Rows from block 9, named by matrix and row number. Rows with one number belong to one channel. Each number is 128 + 24 x the weight over its row's rms, rounded and kept within 0 to 255. All counts start at 0. Numbers have three digits each. After the name is the row's rms in percent of the matrix's.
# convs0: first 3x3 conv (model.mid.2.convs.0.weight, 96x96x3x3), inputs 40-47, a 3x3 kernel for each
# convs1: second 3x3 conv (model.mid.2.convs.1.weight, 96x96x3x3, transposed), outputs 40-47, a 3x3 kernel for each
convs0.0 106:148088137118132108112133136170113125135152151125135133150109163119156111135155126130111122127132120117131121139110137134155152115101074142121096110127164161118092108115129101154179131150133126171141137096128141163136
convs0.1 097:145137135110145125159106129127123128139119097131127138146118127155069141095103136130149136134147115144144117136148122130128132106118094137162134147130128136135124120126141139125131130122130113146123145161128149124145
convs0.2 103:080127157160149112130109160131158135119083153143118119153170153122143178130105160104088149169107146127144172131155131094112144120160157122137084094134136150137102160117135139076130117133134120140134140107116121140121
convs0.3 095:119111098138134135105137123141135111115118148143134179123100148120130117113104174161125131096099092163149095136135124116124123138153148088121139085147166091153095141145135146172089155132147124125076084133130137139142
convs0.4 100:121120109135124131106157113148112177134139114159122103058144119155105099148115090148112116100116115129078172132120115138132128114154145076126073145106141133102123102159165149121111102124150105131151107143167108101110
convs0.5 087:160100105094127096116072128107118139120088113114138127117085106174127102107100131142133074104111132157115113119140094117131129131158141082124140102115118059135145147136177090214119135123133086075103098117153125115109
convs0.6 101:147124120169120128135125107130181133126103079097158098092109177173110098142130153132150137152100138180187167135137105106147074127158161108141151157140137127135112100131141131141083154166111096078097120173163142148121
convs0.7 097:139135133127133137123113144112124152147134108134086125146116130152118141154134120147100140135118161141138166102077098137132137130078118097124114131123155107115144103113089101145143143125159160102159130143144123138123
convs0.8 088:126120147146126146111088174153152141136125129144113150102109168158133169113134218127130106117128130122130116129126064120119094173092132147091128166138132114152114160091146167151084152125147111095115114120148086141128
convs0.9 105:109119138121117140148121124079149096133141121081161115136125117137146151151139109140118143129149079089142144137123147170120109100144109147098166143154161108133205127118136096175103119117144129109117143115141112123155
convs0.10 105:115192095102124104136072117126136131140107102105079118107177111156152104092047141147135139130079138169146100133132097116146142108149157193106138157171126101118125132129105060118137121139138114169157093114125097138177
convs0.11 104:162138111208126098140107151129146132137125080128096106133131111135097138137136128120109130130138113113125178091166138155139192155119134123066114129127163148104117100190133127121136127184118148117147102090127156138119
convs0.12 094:132115103130088132104109165146126094125120129105141127110098150118120175116127210172096174105108156120144170080155156127144167070112114110110109139131123131133126126154119136122133153156118099088115126104124110155163
convs0.13 094:118144075126107135114148106127137118154107100147110121114129060108094096109093141173135146159131102183130109126107159095128124153095156110141120108068128156128128118126158206151138172139118142118158131090132133148121
convs0.14 102:106104127133132117164109097103135167111139119086146135141142125140116090103149149134132133112150126130152158171158119101123138161139104112148103019091172151132105120128146120128135124117119106126154131114096116138142
convs0.15 107:129124092116152103142128120153087102141065123137138101107126145148102108110157153132126147127147129130091113153128109146177107082130110134125128120106126127148119122145143121143152144124116115112102145127118126174144
convs0.16 101:113120121100111131129096146195107135127141087126144096105087148161125084120111120102140113104153123103112153122081113114108156110163180154120102107098136084095135133118166150161144117135104156138145147119116112109097
convs0.17 107:098105141103120140154120123094116145120119149134155115137107147109130139101105143154166125132119110112122135128126139112149133118111148158098121083151140150154114101147140122165125125133088108153117150143115146138111
convs0.18 099:161136168147094143141134110120114135151145124155134120125122118158141109153171131143124133122086129123076180157123132146121150158131109147111106114127095150156072123161107156151112125125100121105128150120101114122122
convs0.19 102:110112129115075122136082129071176100111165108146201095137080102097059147125109134123129155127131123115140130137128139140096149086124157119114139095146126105099121135128150118120117109112133109149070124168098112178139
convs0.20 108:163106120155136141133110153099131129099106132109120159116180137148138163133148178134108094111194142130126138136080146117106171153134128073127117118127126165143130138145144146103104202155126113081098143104096171105115
convs0.21 099:126157125116163092133135117105084201111065162118081161134137064168161096115154070121134177136120128134101141124142108103163135111152119124137120133135101148105116109108097126093101140091111124112176104097161128138221
convs0.22 098:156138147131157141141110146151096125192120160142101147126148159136135148153133189135102123118153127139139140115104193127101091119148168120115133111147159096134100130156147123139127153113157131113113083151128121128138
convs0.23 096:105110146090118165184110067123134118134122114089150101124127115096073133156066106146130119120113127122124095119140112107125115134167149107089134109123109115120167119130114114111110144147140125088133123120117127120107
convs0.24 097:140111127136132102134119158122089137136076113130098131134159129079097115111118133111114100119121136141149120099165148116123085172202148118133163130117130129091105137139122116098142162150112149118128103135107121092121
convs0.25 103:159103135157121088138092116122142129114129097122117139135128146104120132125120102130140105136143105140146121140117128125124137155081120141119159128133164110148143137106133164137126164142111078143083125143145164130157
convs0.26 098:120127092100099095107154127164113144093123121100115157143129115154129155127171104131143141101095126111125158152105101090115114124143152145135138091169130116127132153150137131127115123148156077118140103106148127132129
convs0.27 105:189075141158129145145093144111149131120138112124151125123134105109105147153115132134108174146102128112145138166118156147121136130150128121114115113138123122158142131152142143150074100139114151152160138129101104123123
convs0.28 092:148113095126109122141130158145133105131078139121086152138107197153103148133124177110092108122097146122129134143138092116165111109148135150139107084121135136097125132139123155093100141134122106137102087157150147090138
convs0.29 104:147117112099101103159104111125166116137138136128124153126102123114111113120132152146118152145154108121088119121137093113162121167095118155122128153134162161107142131142148129127123143136156125110126157150117107163107
convs0.30 106:114093148143099132144176097164142148106078124100179118144093201142146138114127110143101143129160126130168172147104145155099127131175126120168109143111132105129157115112141123137131149166163114128167122142140111102131
convs0.31 097:115107125143107134176108127151107127118128131153083109120130113106114159112091128109144098133126112140153128146087094114135105128142134099110121092105179088138107140133129080117099148122110196141075142167128102152121
convs0.32 113:105148149163114113102136150138137155148170114102146107136130097129120122107159114121126103099157119101111124100095122087117147138133137150118124116156139125150116141109135149127090114134110142094116162133121100124141
convs0.33 092:128077091111165112126162077146122164125101142154144110133111123138118093111175106115130109131096064123154169106121155111125110087121122111117113149134094114100191124136138135167101108130155094072125153081144142124133
convs0.34 097:136128144130142114093094118087114109130142141103101095124160125103146134120132099129126135173139126111152126101118104102119133143132124102119124143130116124128128138131133140076148128133110148159156164134126127122104
convs0.35 098:168104126130116134152138102139108159128129093104146147167122148137154125129149125125098159130118140114149227142166138106099063116168132142174140156112145138130131123158143104110131134177179125111117103094120125124118
convs0.36 094:105132120089151126108177115148098158145106137117121119128192082069128154124125144148167194131131160133129169122099134106155123129096129148129084145134122148100121141144095156185102143140153127087108158127084116111093
convs0.37 099:142132060088112140110121194190136113097112152129127128120130121102135104140096120165089139119122118128132129114099118085084141137140088167100144193135116119157079177167150168136144141124145104156156147107129095153139
convs0.38 102:114151106126097112124157095122110148119131112121114092129127121101154132145185128095111167123130123132158121118101129122144156074108077172128124119153136106073131131149146131140142141130158132059079137116126153141144
convs0.39 105:123133087121132142179075119110146138108136133124149154154155104154093146073120125137126126107112126117143151079127097094147138106130122169114067095132126110122119109159110176154151179136131122134105150183161143125132
convs0.40 098:117158172101155133111138171118147160127093122099099108114133113114124105110109121156107091119112137107114103129091083110130139127097144141142117130131137094138165149149142135142130125123154164151118089145113106135189
convs0.41 104:154119138154126120188121109132122141154165127114121143081128146144115141180121090113134133101114142143145115150131089181147181169123118138095113096139135110138125143148118134152135139174134099113150156134126140109149
convs0.42 105:115089109130143085123145121117111123115162137113183139117158128114126108117138120121150148144112122100153166161153099096110090120116130085118136090150173119100120125130125132112100163194194140128120162151135140141130
convs0.43 103:099128094165123108114123131128112101164136103110126100123130148105132143148115140125091141125116123115128143149147145081116150120122113116113082149136142131117120161133162138152156131165152114090165154122117189158114
convs0.44 097:116120109148102094148148134140095151137120164112088182109115145113136102170122117116125135105135081126121158156139131106137140096117118120151130130109124046137138136173135105148134178133121074078156167102171155084139
convs0.45 101:116108186102106121121167110162123132109108139082133095141109155110107162132146104109150107087104140142151140139116114150124113116112116100108135101172129119071140122130161118148132136123138134145148099109081137112146
convs0.46 098:133180100115116119109152116133163145126131127120127131132137080115131105114122129135130155099113138122107103123082094105200147153160148149114124125112105110133152097145149134159189128160130118167145124135076140184123
convs0.47 099:142119121136093137141150148133111138142132131117131148115159152139126189092098126161128104136131106155163169127116120133148153216164178136112159170165128121128129124132134171132120164124161101155132146112115131129117
convs0.48 088:115155146124117110121129077144116123161078122111152129124170079143166127153156100112145098136069135096141097091148115129123146109167137134131141152120135178095127111158099108107108142145115135112135147078132081139117
convs0.49 100:123129145149121080137114066126127114099133111174074124134150130101130135121106112092127126163106115108095078101141161128139166123103139173104093180118127136186087146135104137128120173123173115125163129147129103138133
convs0.50 092:124098116104091116127134082162130113158116111127137080144138099171110122172140074122152133127096147133150138142102109137067143144170130083148115121127111063103101170110102131112162135150164152123111124132108098107136
convs0.51 098:128114127179132114079132132097157131138128115147128109129152159175110165112154138125122109140112131189132186188134091064129171111110123140196070129154128094111132124149135118159103145155145145136175149121082172116114
convs0.52 092:106098139142105136116138126105142119131140129087135138161123168145158138127160108122112132151147156150158154143127131125118121102146090107190096125142139155127126140138098151139138123120131137117160119154100108130134
convs0.53 103:149113111116091170095135118126142155148098150132137111138081131114130133133123124125130086134139119101134138132142109160139126119136124093097130113104119125090064166131155142100117161132122121091114115122146138109118
convs0.54 102:097139118121123107139144163162105135115104168091125113080155071094156122143167122133139163110111127144138120119107143169108092118145120127136117173121109156111142113111139074126102140147119142110159133136130123115163
convs0.55 106:145128126124110156159125093131118120156167124137148111114156129150140096114161098119108154088123105122188126179109098072137159122112121116131134122142137120091109157093121090118140116130174113085132160097112134131122
convs0.56 099:141120114132107103113133187120109155155130116186122084139103158112147145117097151119109087119139087145147095128126185125148167130126097106144124166140124166145126125176141141127157137131094139135139141119162119075175
convs0.57 101:167167123147128189186133132130135125112165177122080176117138132143131175174109148099077129135112152116108153117147150167122124120133091142107109122131142131122123123115129150138139139141094114121118148103124094134113
convs0.58 098:155154139121139129114120114127170152089088159139127150119112109108129102118135114150163115148131119116099089133121075147137166147139161122135130125112099153096091112063081100113111087110107150172185110152169104143156
convs0.59 103:137112132165144133165161116137097126100173101109092126153138114125126143091119129127102135135135148140137148108091118149117115155125126133124143161154136126125139144119110174189164123120163187162125156132119106129142
convs0.60 100:101083094118123123129140144171157148110143116110088148127121172111126100121099129121104091140118092142145120124113106116136161142146106091121114118091141128130135137149161133160114111116106154150118125123126153147113
convs0.61 104:157113127137099137140096084140158116121125151138132135109109128119165165128107173104133128084082083143170152084134109122165106136177119147127089121135127109094102119137128071103148152142171126236152109116113124126141
convs0.62 100:100106124074133126097158085144137111144112116134101133125125096124153098117110076056122101097129143100100158106127118122119138097185168128141133081144123084142135148122128153146116158125121134121146085161128123135124
convs0.63 108:132117137164125130097115137118137145091136124113122147164104113129093133150142087136111097132091152121101134112114078096162180086138153112140103134136105114118149132125158080120134095113141124156190063166144114135134
convs0.64 105:116087149149139129130137082133125141112119123115124099082135099148116137128146108163150098095141128145153148113151114105124179113111062158167102143093134135082145114144102098112170150156142109151086137102123099152122
convs0.65 100:144109072115129114138120139090170138135110094112130123103118113120140124110104122106161093097136089118109093109147163122125114067129096081099122114121097079155108155107150124151133130148134106116125149154182142090102
convs0.66 087:115147135137118118166124108159135118152127098136137146121137091109147125132134080140106094098119109104121146090119131127127128112109139115107132110102108099112112141174151163144119144134123092126185096121158132142133
convs0.67 108:094109133121091126135111150168098108120120126101107121145133147148119155139133125110082128133163111153125140092102165124132134133080101142105127145144192129108144085123176118117092111123092108134127130143145145155142
convs0.68 088:080120115108111104130130116165125127167138109124131128153128071143182113174142090113150157071129133132161146116115142123135085120157119139082170142111118118107121100104158147117150081179135134138102092110112124156168
convs0.69 098:127119158159185092116148131165163137087120113139063114131115150145106141097134123135115106152108129139131156118124132115112140139148208135120089127122124142141117140108112150145112118108106169104128080104124110115131
convs0.70 085:112117102113122098133065113114116141119117135139083097114086093134129126128122105128125105117139102130105148139121145179117114161134142037108139121129089051149145171148136124169130158127146092136110106085106143128121
convs0.71 097:126094093159093124036118086119172115107168066122128077135168056138146126156127104109130130114104116161155126159132107102139125153139129091131106090153169114135163142135127121124154151119152114132137092134109102122114
convs0.72 102:115147058102152127107115149104124157159115123118087091144116150141157106098120189107092117124123128136118113139122140116098112107138120109139101132111120106111106131119138083108137137157128101127148134159138080114121
convs0.73 105:137126134109139095162133128135144130110118132125106136108131112119120204134146116108112104148092132123149145148161114159097097160126137124153127166099148082164095139154141109152124142123143108120128158108104152108167
convs0.74 104:146147159120145142113155126119128152143134129166111134115122128135139158175133184144123174164123123134101154114123127082101141143094133123160147130102140116123130152113148133104161138084106166172161108129160113137135
convs0.75 102:177112093148134093176148152143126105100118131129106115169182114098141121124126138137135149106103121132142157136134240148148103170120104120138133102146201111151098105126127123123148100121100137144088167121123146106162
convs0.76 099:130156131109097138137118144143129133115110129145114151119172120124130165141146172126158138157121139109141166152172170098076122134160121124116128158114155093159131146111149098120080139161094099126083126142122123139166
convs0.77 101:094116138163118119102138179130164164114100139128103146164130116145118195120118120096106138129121153125124160147163105138141124119123133108137101103201095157137122123129106113130160128091132102135141121115126148172139
convs0.78 103:144143094123125067122154176125165167106121118153107117125152113149106142123141156120103107087102090139159163106129110149161121130161147126138124140151152146138141103122125133096141149162174150168148118134145123137110
convs0.79 101:132139112176145122117127112124110125102102095123116141092118092118126131089130106147096113119114125124100116115141118149147147153155103096133102131175162169118131087104107125096080140138142149132141124136134136151124
convs0.80 090:083127128121084193095127146107120107155109098135090130122144182106131149137078218138102151126117116163147197122109132119141114149123106152155146118137152145117079087140181150140102132108144080133116120108136088122124
convs0.81 098:154092138135128098122134123128130135156106140152149165152101090142113142124118096116126164137121119106105098137152106115099134160114086144191125191150119188101095128127100111137127121154169092115078130116110083150113
convs0.82 099:149147124118122110126145103122158135119138135171111113084173131138124146117145134104139123124139130140156130106123117141166110140168180147094113137118103110089113148175155118123120161088130142125147146124108131137111
convs0.83 101:134141110108084121108091144116150132153142112108118104112134094097145095127090123117140156074156126116122164148092175117123139148094099131092116116139131135132129100152122107124133140105125125123141105107113171156131
convs0.84 109:150113121106116156155136143138082146127132115098145124117078112174106124135159128119154139124094114111108204080093089143113096132152142112104147145123101111131129141162123174121085108124156144092172089123150111126109
convs0.85 102:138104102092143145111104108110148085152109087130109121167165117109129142152142130120129113137138159160158103153148132159151103137141112157129170177150121122114086178129167105158111155106129148115119130071103134097137
convs0.86 094:101137150133125108137109166145127102125115136153116116107121147132137153135121098137128139121145134133102099151161190140096145139166133107129126134163175122114137118163154066114140148140079148111154121167137096132132
convs0.87 110:104138174093133113117117112116154109123128142168119108102123155132153137157108121178091167096122114202135120134153118125124154134120110188138103128199115078110163115161134129133106147156143131100161113167103147126136
convs0.88 096:091155137119101150105121164155131141128166143128108125120096176108111163118114227145157158090147139142120158143138123117126116133128136088139100128090104142102140155171110134141150134126124122109128078124102147127107
convs1.0 107:173130131124154146143151140132099124136116128126121112140089143074092151119148146139129125120128136125125105130138148135150128121149066101127126089111136151129108122113110105101121147146126104145079110133094112113154
convs1.1 103:115151127123141148117199137139139130157120126156121117107109162123146095132127125146118106166159135153146085143135080162136074107119057115124113120148103123139120105112098079110141116141154140102095134133111175163126
convs1.2 097:106144121208128123023130158171119093090144087129120083109131090125132110095159077148153149123139094106113145139112152149133132150138147132142111140116077132117157102102129135108110141139107149097152132152142101112130
convs1.3 104:085112172109115108127102181145096098110183138136083131120134178138158132134116174085110126126109125115143127113074149142107137136107115151136157114122135132126161122153140107133115115118154156111113123146138146137089
convs1.4 100:144125134134115122119142144142129062184114121132138156106128085156122145115148141116127119114137144126140139135150129106119108105179112127141128117128155091140198150113161112130134109135143135148133120117123094187108
convs1.5 103:091139173148127180111151179136090124134159108129122131126165188126186157117147137107106125133117077125102102144131159118132136120131148147100153131129131163111141105121135124127147129107115169134110139177143137149110
convs1.6 108:123103113163114089117142082151131107163120102121087101088102092135076160136163102106095064136105121150114152084110111134118125161146095134120104129155122135116131139140087104131135136141154134119138144138124132096135
convs1.7 105:112148085130100118149132132143135112107112166142135157135099111118120093109093121106108162115150161137155097141136112122144195149101127145149123121137144160143184150106120121132149100148146137121113121104119158124113
convs1.8 095:136154123169159092158155089120158118104129163154097088105146117084162114130109142095120121104140139068149175127140113155116184156131100131100104102158078106139101120111123138071142135163096138152145118163151122120169
convs1.9 099:171097132110114134119144153110100138121098164125137161140121110102113112079159098130117141145120130127137115164131142138143144094110148080130101139098130104168107145143082124144130127103126094080109131092152164110119
convs1.10 101:108168099147146109156068167134150155145136128087084146115149135146169130166133127131119083111125120164154095149114110155115116153186145104136153118091102091154076114127118087155111165141142111083127129141137100106146
convs1.11 099:109130127146130100161131133132170100149086111098117118085178116107141170143136139103164123126110160103188151107124116115072141137144139200131131143164100142160121124136166085138100120143175129100107104150160145110086
convs1.12 101:139180131116126111146135091127150101135123110123161098083141115107163159095124115090107114149144111117132105157137120176152154135106126155115123127094131094165123103098135122136143111143125121110156103173137151127178
convs1.13 095:223105108093157144170121160140129092166146140133134145163113083126114145186111151125140102118173086174123148147150110106124140110140146131152081124101121069143129188126109135109109126141118113121100153157129136124123
convs1.14 097:121144153130110163179144104118122143145121137101173135152105072150122104126165076133124133088137126169108125138142103139124134124151089148095122101152153130090139172153153157112130119108114123141149137133125095129123
convs1.15 094:111110172135132121128090153147127123141165122204131055103086104129161112135104133130111132137142125130137126104144139145106160147094139155128137097155148093141112084125148086156174120114157113109147132104156149107145
convs1.16 099:152164150114125165120126121133122120113076101097120114119169081127147070159181132138159160126114170109103114120150130154135115114098136098131142160134106186111128126161165110163132138176150133126117144143181079105137
convs1.17 094:131123147080072152102138096100106142125122095129112151144138136132127147134151116094147136111131104140102121115137121110161116136121111153116119097171141122168146103159138091124155106134156158111126142123110122102110
convs1.18 100:124089138119123107156146083145114131135120106098145140077156128126120136146143142134112120130131116134128100116146123116118126108116119172146120206141147135107110149127116101115175093141134154154101137173107115139145
convs1.19 093:093129128139171088114133108135053109127105133152107158137139088130134120103167098114170116162145105128162110132159121121146108170103133149143152175143097128131111120116149111130150108129121146122123112123103150062112
convs1.20 105:117137125132130132107147135132132151157155150139135114110102127121151112122115116129127105150092129147134134132114146091113154114125123153101130153126136092139140145126081146133135175145114124148111149127160116108146
convs1.21 099:143106128120130130118102108122147138042149128104150124166055160124076091160042138130102131145116118135071129152109150153112119153165132122115161135104091134089124113161117134139108135127140074150100122128112100165091
convs1.22 104:082142094145125115117104134139118101143141098077148086108150048103143127124125102131096134144129081112140136121123134096129124135111136109140132098140145168128159127115124148119096110153145140132153117150136100137153
convs1.23 093:158145130107113130130145190164110158139134123120088138145134093126189104131154153121135123126122084131113128137118134194114129133107137144125104120125116144092096077132174119146126100087131155125164168149118126108087
convs1.24 092:110072152159060125135134087160196118112170115128118143104111133159137120160107108102163105115118161142108162128113114047159129121169158120105070134133156091140167134135169102153144165153127132146141101132104110127105
convs1.25 102:128096128141140114141110103086131115115086115124085150191134079140127100161115115102098113157097153132106141114148081090126124125182132102122145106145126103147094119140166153117109124150114145117117139103139103127109
convs1.26 099:130125107136124117128160089110178112113111150138151091124091105127110113148133096131123164113187133166112134111129145126126150151112125138108146174105135130107117116125098101115096139108154118114117109151129136136106
convs1.27 106:146125125121125126142121138127136134093147150154139138156152103126108088120137150142106116131136117112137161100145105114133158070168117127132108107145128144108138157147134119115126146081154126145170138112135114165158
convs1.28 099:082078167164154109144122113128138116134150163182157079071092126104139100095148071152119169157159145146128088129156138122148125133149145131118099117092134137116135087139127157115090137107125126130140100146102169113143
convs1.29 104:167182170165104155175126145099130118116158119117130138123113138113107129177152147117127149126115119128174082137197096140086155138124127150088080139149082167093108169097099115128101108131115109109122144143112114136130
convs1.30 099:143113125138134154123157151128130125132146123117155173122128111111109112104161113102093126102080124145143109158131112124148104125141119119118127126127133149132174134108062128173133146095202153124147146123131120164126
convs1.31 090:110090139135118073077118116106157105136122113151116111126154138121112105114164131060085121162108138104165147118134129133193121164134149137114202137127143133163158116144149126120119107124142134149138145079085126150106
convs1.32 100:115124111137150119114128108157116132116111140130130117156142127048068145112158104123139111131122113105106133139131096086121129153171123147114141120098133141153166145130099168125111122146141110132114122142120118118115
convs1.33 104:154163134135086159118202125077123152163120137078142166139083141151100127141129117133106118135126181126112110171163153128143159103158106127120169153105123111133153111132115093118097121101142159109153134109125087151103
convs1.34 104:133122109120102144137127176126086108157124109143162139099128165132140162091126123158151181099108116134143147110124141085135109128118081138136148112097104135134115155130121133123090096060098166155107135105118110122130
convs1.35 101:114118105072130127149135079071146124104189137117140133112103127129091171152146150107124076101145100111122166129090157143140115095125131145139109105153111123104157140102111109130103099117123132146153149154165103100134
convs1.36 091:144125111133115104137115139163116090166132084177144113192131096125110139148147165094115123106118129085075102145107102114124184154122110139123133131117155136126151104160131118109124116144158140103123155144155138144151
convs1.37 098:138116133095143137176107182112126095139126141172139108164147134141121122143089169119090143102138110124131113160133116115107128111102142160102115149127092149147104131111127111123106134102127121133167133162131110103155
convs1.38 119:120094128153121088136107124174085128116137137090135172152112172162114154146100113124096141196155128129151130114104126110141113169159164148139124112133162143097113115119170120118140148137120133099108112112088171123157
convs1.39 096:130156097095114116142117112088118100087145105104083106149137138160141125123182155088158127098135169129135120133101150117112109136082122123172129133155151144174114135113099097084142141124120123120118101146107135123104
convs1.40 102:136124155091130141117132142161102109129170103156054104132140152138139139119083197142137111124103121146167121110132172136154130139115193130127191135117116156127146133134137136118122107135143080144099168145173156115108
convs1.41 102:127129111120162143110084152172111129125155111133121152136092098107097126146112119150116127153161172127110092105104140143162101126132091113141137151134130168144125122122122150124136160156104124115112124116100148127158
convs1.42 100:091114163168112117135141140164114168120109133127123108129123127130125151169113150072149171120125114125101119168137107104140125089113124111144103126121142153159139041106088135166115149130145082138120093089170155150139
convs1.43 092:157121079109148148110095138175150155139129124148108042099149142085110079136159137121120112146132150099180117146112103148163195121132124147128143127125117131134167113108122085093119115141134177106110118104147125101124
convs1.44 099:098097178153101114148116139085126164100154119112130122128136135168098123139114137143118132168119144121083107122172115106118131088089131159099152166091166146126198162110139107137133168135142145129137102139129118141120
convs1.45 092:136099116079170156122181155146146091175116158120117110143089132159129136092146129108120122097148139145132103143130123123120119157142079141136147176131156178091095142109163137121098154141094133132145198141123105154098
convs1.46 100:137135105120134106128103144108108142151113132104121161209173124160132151152106165128131157124139139126154144154120136157117157142132121147145158127113123123071135141120063101088050076091125090122107114097129090100104
convs1.47 103:136101120129141167182126145103126108152104121140111143121118144103112116146105156136132155132137107193115135174107111109128144094132096136128111110149118109126145132125117129130123127130143122132134155131140100114099
convs1.48 107:139151124123147169110170113108126149111151124123183138111134096130126126127102100137118069158128113092082125152152135133118146150128147129100093152121093134089146099109095127141144109117112119118161141149117135131107
convs1.49 095:189137125173157117174102148140176119121118143159099118191101135146154136192091132156116158149172107154120170156139114095139118115124137168116110143117123195108099142153099180138163170155138129127115101128120103136152
convs1.50 097:094156131136176100108174134150099147141133131090147129133110129129109091109152096114140118122122140122128172130106176143141174144140142141128140126147145132115166100145136097134170120118160147135093170116149111128164
convs1.51 102:083133086137126103160134110152160087136132174106105118135113135100109103158095076088125120139101129146127125138119099123130146119103085107143110132089115116131180112125054129126139117113134087139123125134123153119068
convs1.52 092:133134132147131163112166116106132153134113138108159150136118089142150146125133122093143107116113141118140119162105131102147156153137120183123091138095113127140142120120124122103105116119113117142147154069145114105114
convs1.53 094:105080142064117102156130092121122137095103112141108076095120123145132097096166115125136165137125134129110147126116118131121071116103076191199183089119129102124130140148127134113157150149141133115113107119126131142098
convs1.54 105:206107110162148162122145155137088112118125119141126091143075158135098136181102145140134102158165119111103163123126148130148117127123137101175097111115097081127173133140119143146179122153154132122111131129138147138068
convs1.55 101:128090117130134115110098069146116114147116130133074115132172151135121135134115141166134107133119147137128113118107097102116159129094122150143160129153106123106156129139129135144127161144127130129172107108083162107133
convs1.56 094:072140163135150144119135116139154114166140135073143132173193155136174133088153183116125113124131133133115113142141094148142153095164167148112079114115093152072102108138129094103098144117118117170161125137118101105121
convs1.57 101:146111130111135136129096111110131113119121122128135133132161106091152082135097144124136100137141152128136168105113097122135132134148156086100122115105146118083132145128117128115118117130112129112173145122116162109160
convs1.58 101:128134149145115144092155159140097125136141121128112167134106115142107150090105149128158127149117178131158151094149136090119108166168157130127147123137052107123122160158181122171154144144162134120156082142109107136135
convs1.59 115:175108120117099136112147111121141135126113156141101100160115090088104138148121105141134144164123114117135117140121145124121137103122098169119169150113137128153112143127158160123079156145132097117145125129104168108123
convs1.60 106:108094097139115131145118136058125111143131131139152123145153139142160184146114126124121139115139131136131153130094108097138159153128116159157165137152136127100085147138154141102090086062047125112130128114103090068106
convs1.61 093:164141072108167126119082108136164109106130130156127142150108143123142076144128139137121069092178151153150122140097129176121130183141131110143187147119133186125107107117137128183174160160156123115131144156115132089121
convs1.62 103:131111113110116183151110138161119063120143126115109113164140177157116129117135197118118140141188125136110221127124152173084141100114173151140162118087165130122146119117080150145150121141120147106124152091162108124132
convs1.63 099:129140140137102126111139142116130116114138119100099170101113142137126102168154089149161106123156133112117093120081156108099114158120081091122141141131116113162148101141124114165131122130135141123129106103117111106114
convs1.64 097:126072137117154129116107120106108167153129085158132152131114126141174121142123165138133098140116152114141076197117127152127148137128106105169182056145154150131101110134131142165120154137160116147157116085123129135139
convs1.65 090:140138157124110133107122149136129140107145146105102155141123107098117131147096130113150136134100146131098153137102140099077178131122133114110156141133158110116155127142141132138129152142146168142159104107159138135158
convs1.66 095:113169150123133092122141168129160114122152148147094174087139127079103121073108100094121098150120126112114090128139142142102127083171121134124104133146126158146114151116155158097118134096164106114131129149092124133131
convs1.67 095:112125148109148101127129121137123164113135121139181120153102080125113135119138138099149128161117181133196155160144102175104120106138117128139116122135113130142104121093129118115184126128154148104104168112135141129104
convs1.68 096:131143166130117138116146206134127158155084136100115148128141121114122131093108116093105123107084115133101147118116144167081170118142126108158103146133138144167106129122105088131081100148133075096134139116130167139137
convs1.69 094:105135164148133086114126106180093083131113111172134101145140125084151130135140171112146093150165069133160138110132177142138115188115129121111138132078138119091174145099126111131102132108106158165133110146122133128098
convs1.70 117:116173170138135162091124192160087127109114148123102166135111156137135137084126181113150105147102142142107141175095149125126118114181185134105174166108171143125160117134172118109125104090125138156142145134165138146169
convs1.71 098:100139164146172176165109133140110156151069165149105140099108117134106088150097139118076146148130117142113142116126097131144145152125145132117157143066142162149114119111130120122139156134159161113141121099140088106112
convs1.72 100:129155143107079114132111099144086117097080142082099107098146138156080140151111159158131137161160178157145147152141084165106137113088126111114169163095152147090119107142142122143172147136144147132121115083107125088120
convs1.73 097:129134143142100155150112117135149121097163108109118103141093120067149133154144162141162149147146152128119117124125136133130159161067143139115151116160119123145150108109139141154130104149102099135139131109139124106149
convs1.74 099:122159125065125122129120143141144114115114095124147127174168090136132111084095126098074107108123086095126140077148110134111158137131143146165171128128135123082077152171142101152084132113099132120175095148146121101150
convs1.75 101:130104102131141098145116131121129160139145174141094112133131118106141104145073111127099085194117094128121124134164074157100108057105149101108143131128155114121121146150108097097139146133116151129129123152094166114118
convs1.76 101:088127088093122174137066134106138122117122152106124123134124068127131127120111182116127135142124178126144189151145126129144117114142128127123084089150142134146121128130105170137146134144091121125142155111113084144114
convs1.77 101:137156126200130141158113131146162115150116144134146161112105145063119120145106103105112108130126101171128123128164136092109131164131113092161099159118088130099134126101140098131079135111114118112139121157117111145137
convs1.78 094:111136155110113136160123091063109115134071143100114076090101149098128134098107099100106089120152104147128186135125143161093118193109140150132140145093117134149146147146145093134142073178102082120125119113094121083073
convs1.79 096:109102178144152147126119121129117107153130110110111134143148164088106131123085103136116128122116136098144142145121185125134128129153116115121171128162125092114102117124143148120097155152140129105078125132089148128097
convs1.80 106:173077124125118165180130129150146085129120106156159120102102119121149139113093131100123132116121091093120113126148087127111146138128129120150167112147137059140136128118129137120162119134131089158160143148170132130168
convs1.81 099:124087136155130139104130149129121086164110101151131088155132112138141131155152140147147149168129108128082104158187158125117170113146119129140135098100093116135135151120133080134181125125089121132149081109105171143144
convs1.82 095:131116104121159149120131115138109120144128117112136121141134118137150132147122148109138143153147138105101166137112158133098142124149126112181148139109127125133119133141154111114122092108142150116161154140137105101111
convs1.83 100:130175122146126090138120153133147114132094094140096149122127099153114165145106127174180108114129173140063092124186107099153128071105058164125062125128165127177144103130143153145123159148146169138116160191137160143142
convs1.84 109:119121119111094168123170047089108121130113115129159125131131097141151094103152057100144143146149106103135136138123139109144101133165116125142125100118158138150131170165154143135112122104134111122128143123167098116120
convs1.85 103:121083128150125123153119152137121118120123157114118162117086151164127131104087133115150104120097125140121138156145145133086129158133117142180124169138121109163125133121108131133146150174119158134152156148115132115141
convs1.86 104:105122127129121109124156135123087069124135091165142148114107074117123140098137125163165145151140144122097076141124139137147151075109142128092122114120122126135096140147111153124133165145135146135123132091079126128129
convs1.87 105:129101082133079169131157168122147071154080135110043131133148103143147178115131143124107095126118116108151114143092121095128142125156102109173083120088112140100113112166121101104118127123150111140138117111163106123126
convs1.88 098:144122110131175161130100151131148102118113153121098074104084123083123165126121106128132124133130131111089142162146130157164141135126111087146154141130149137100142148071128112129092138096146134159191139137165121125157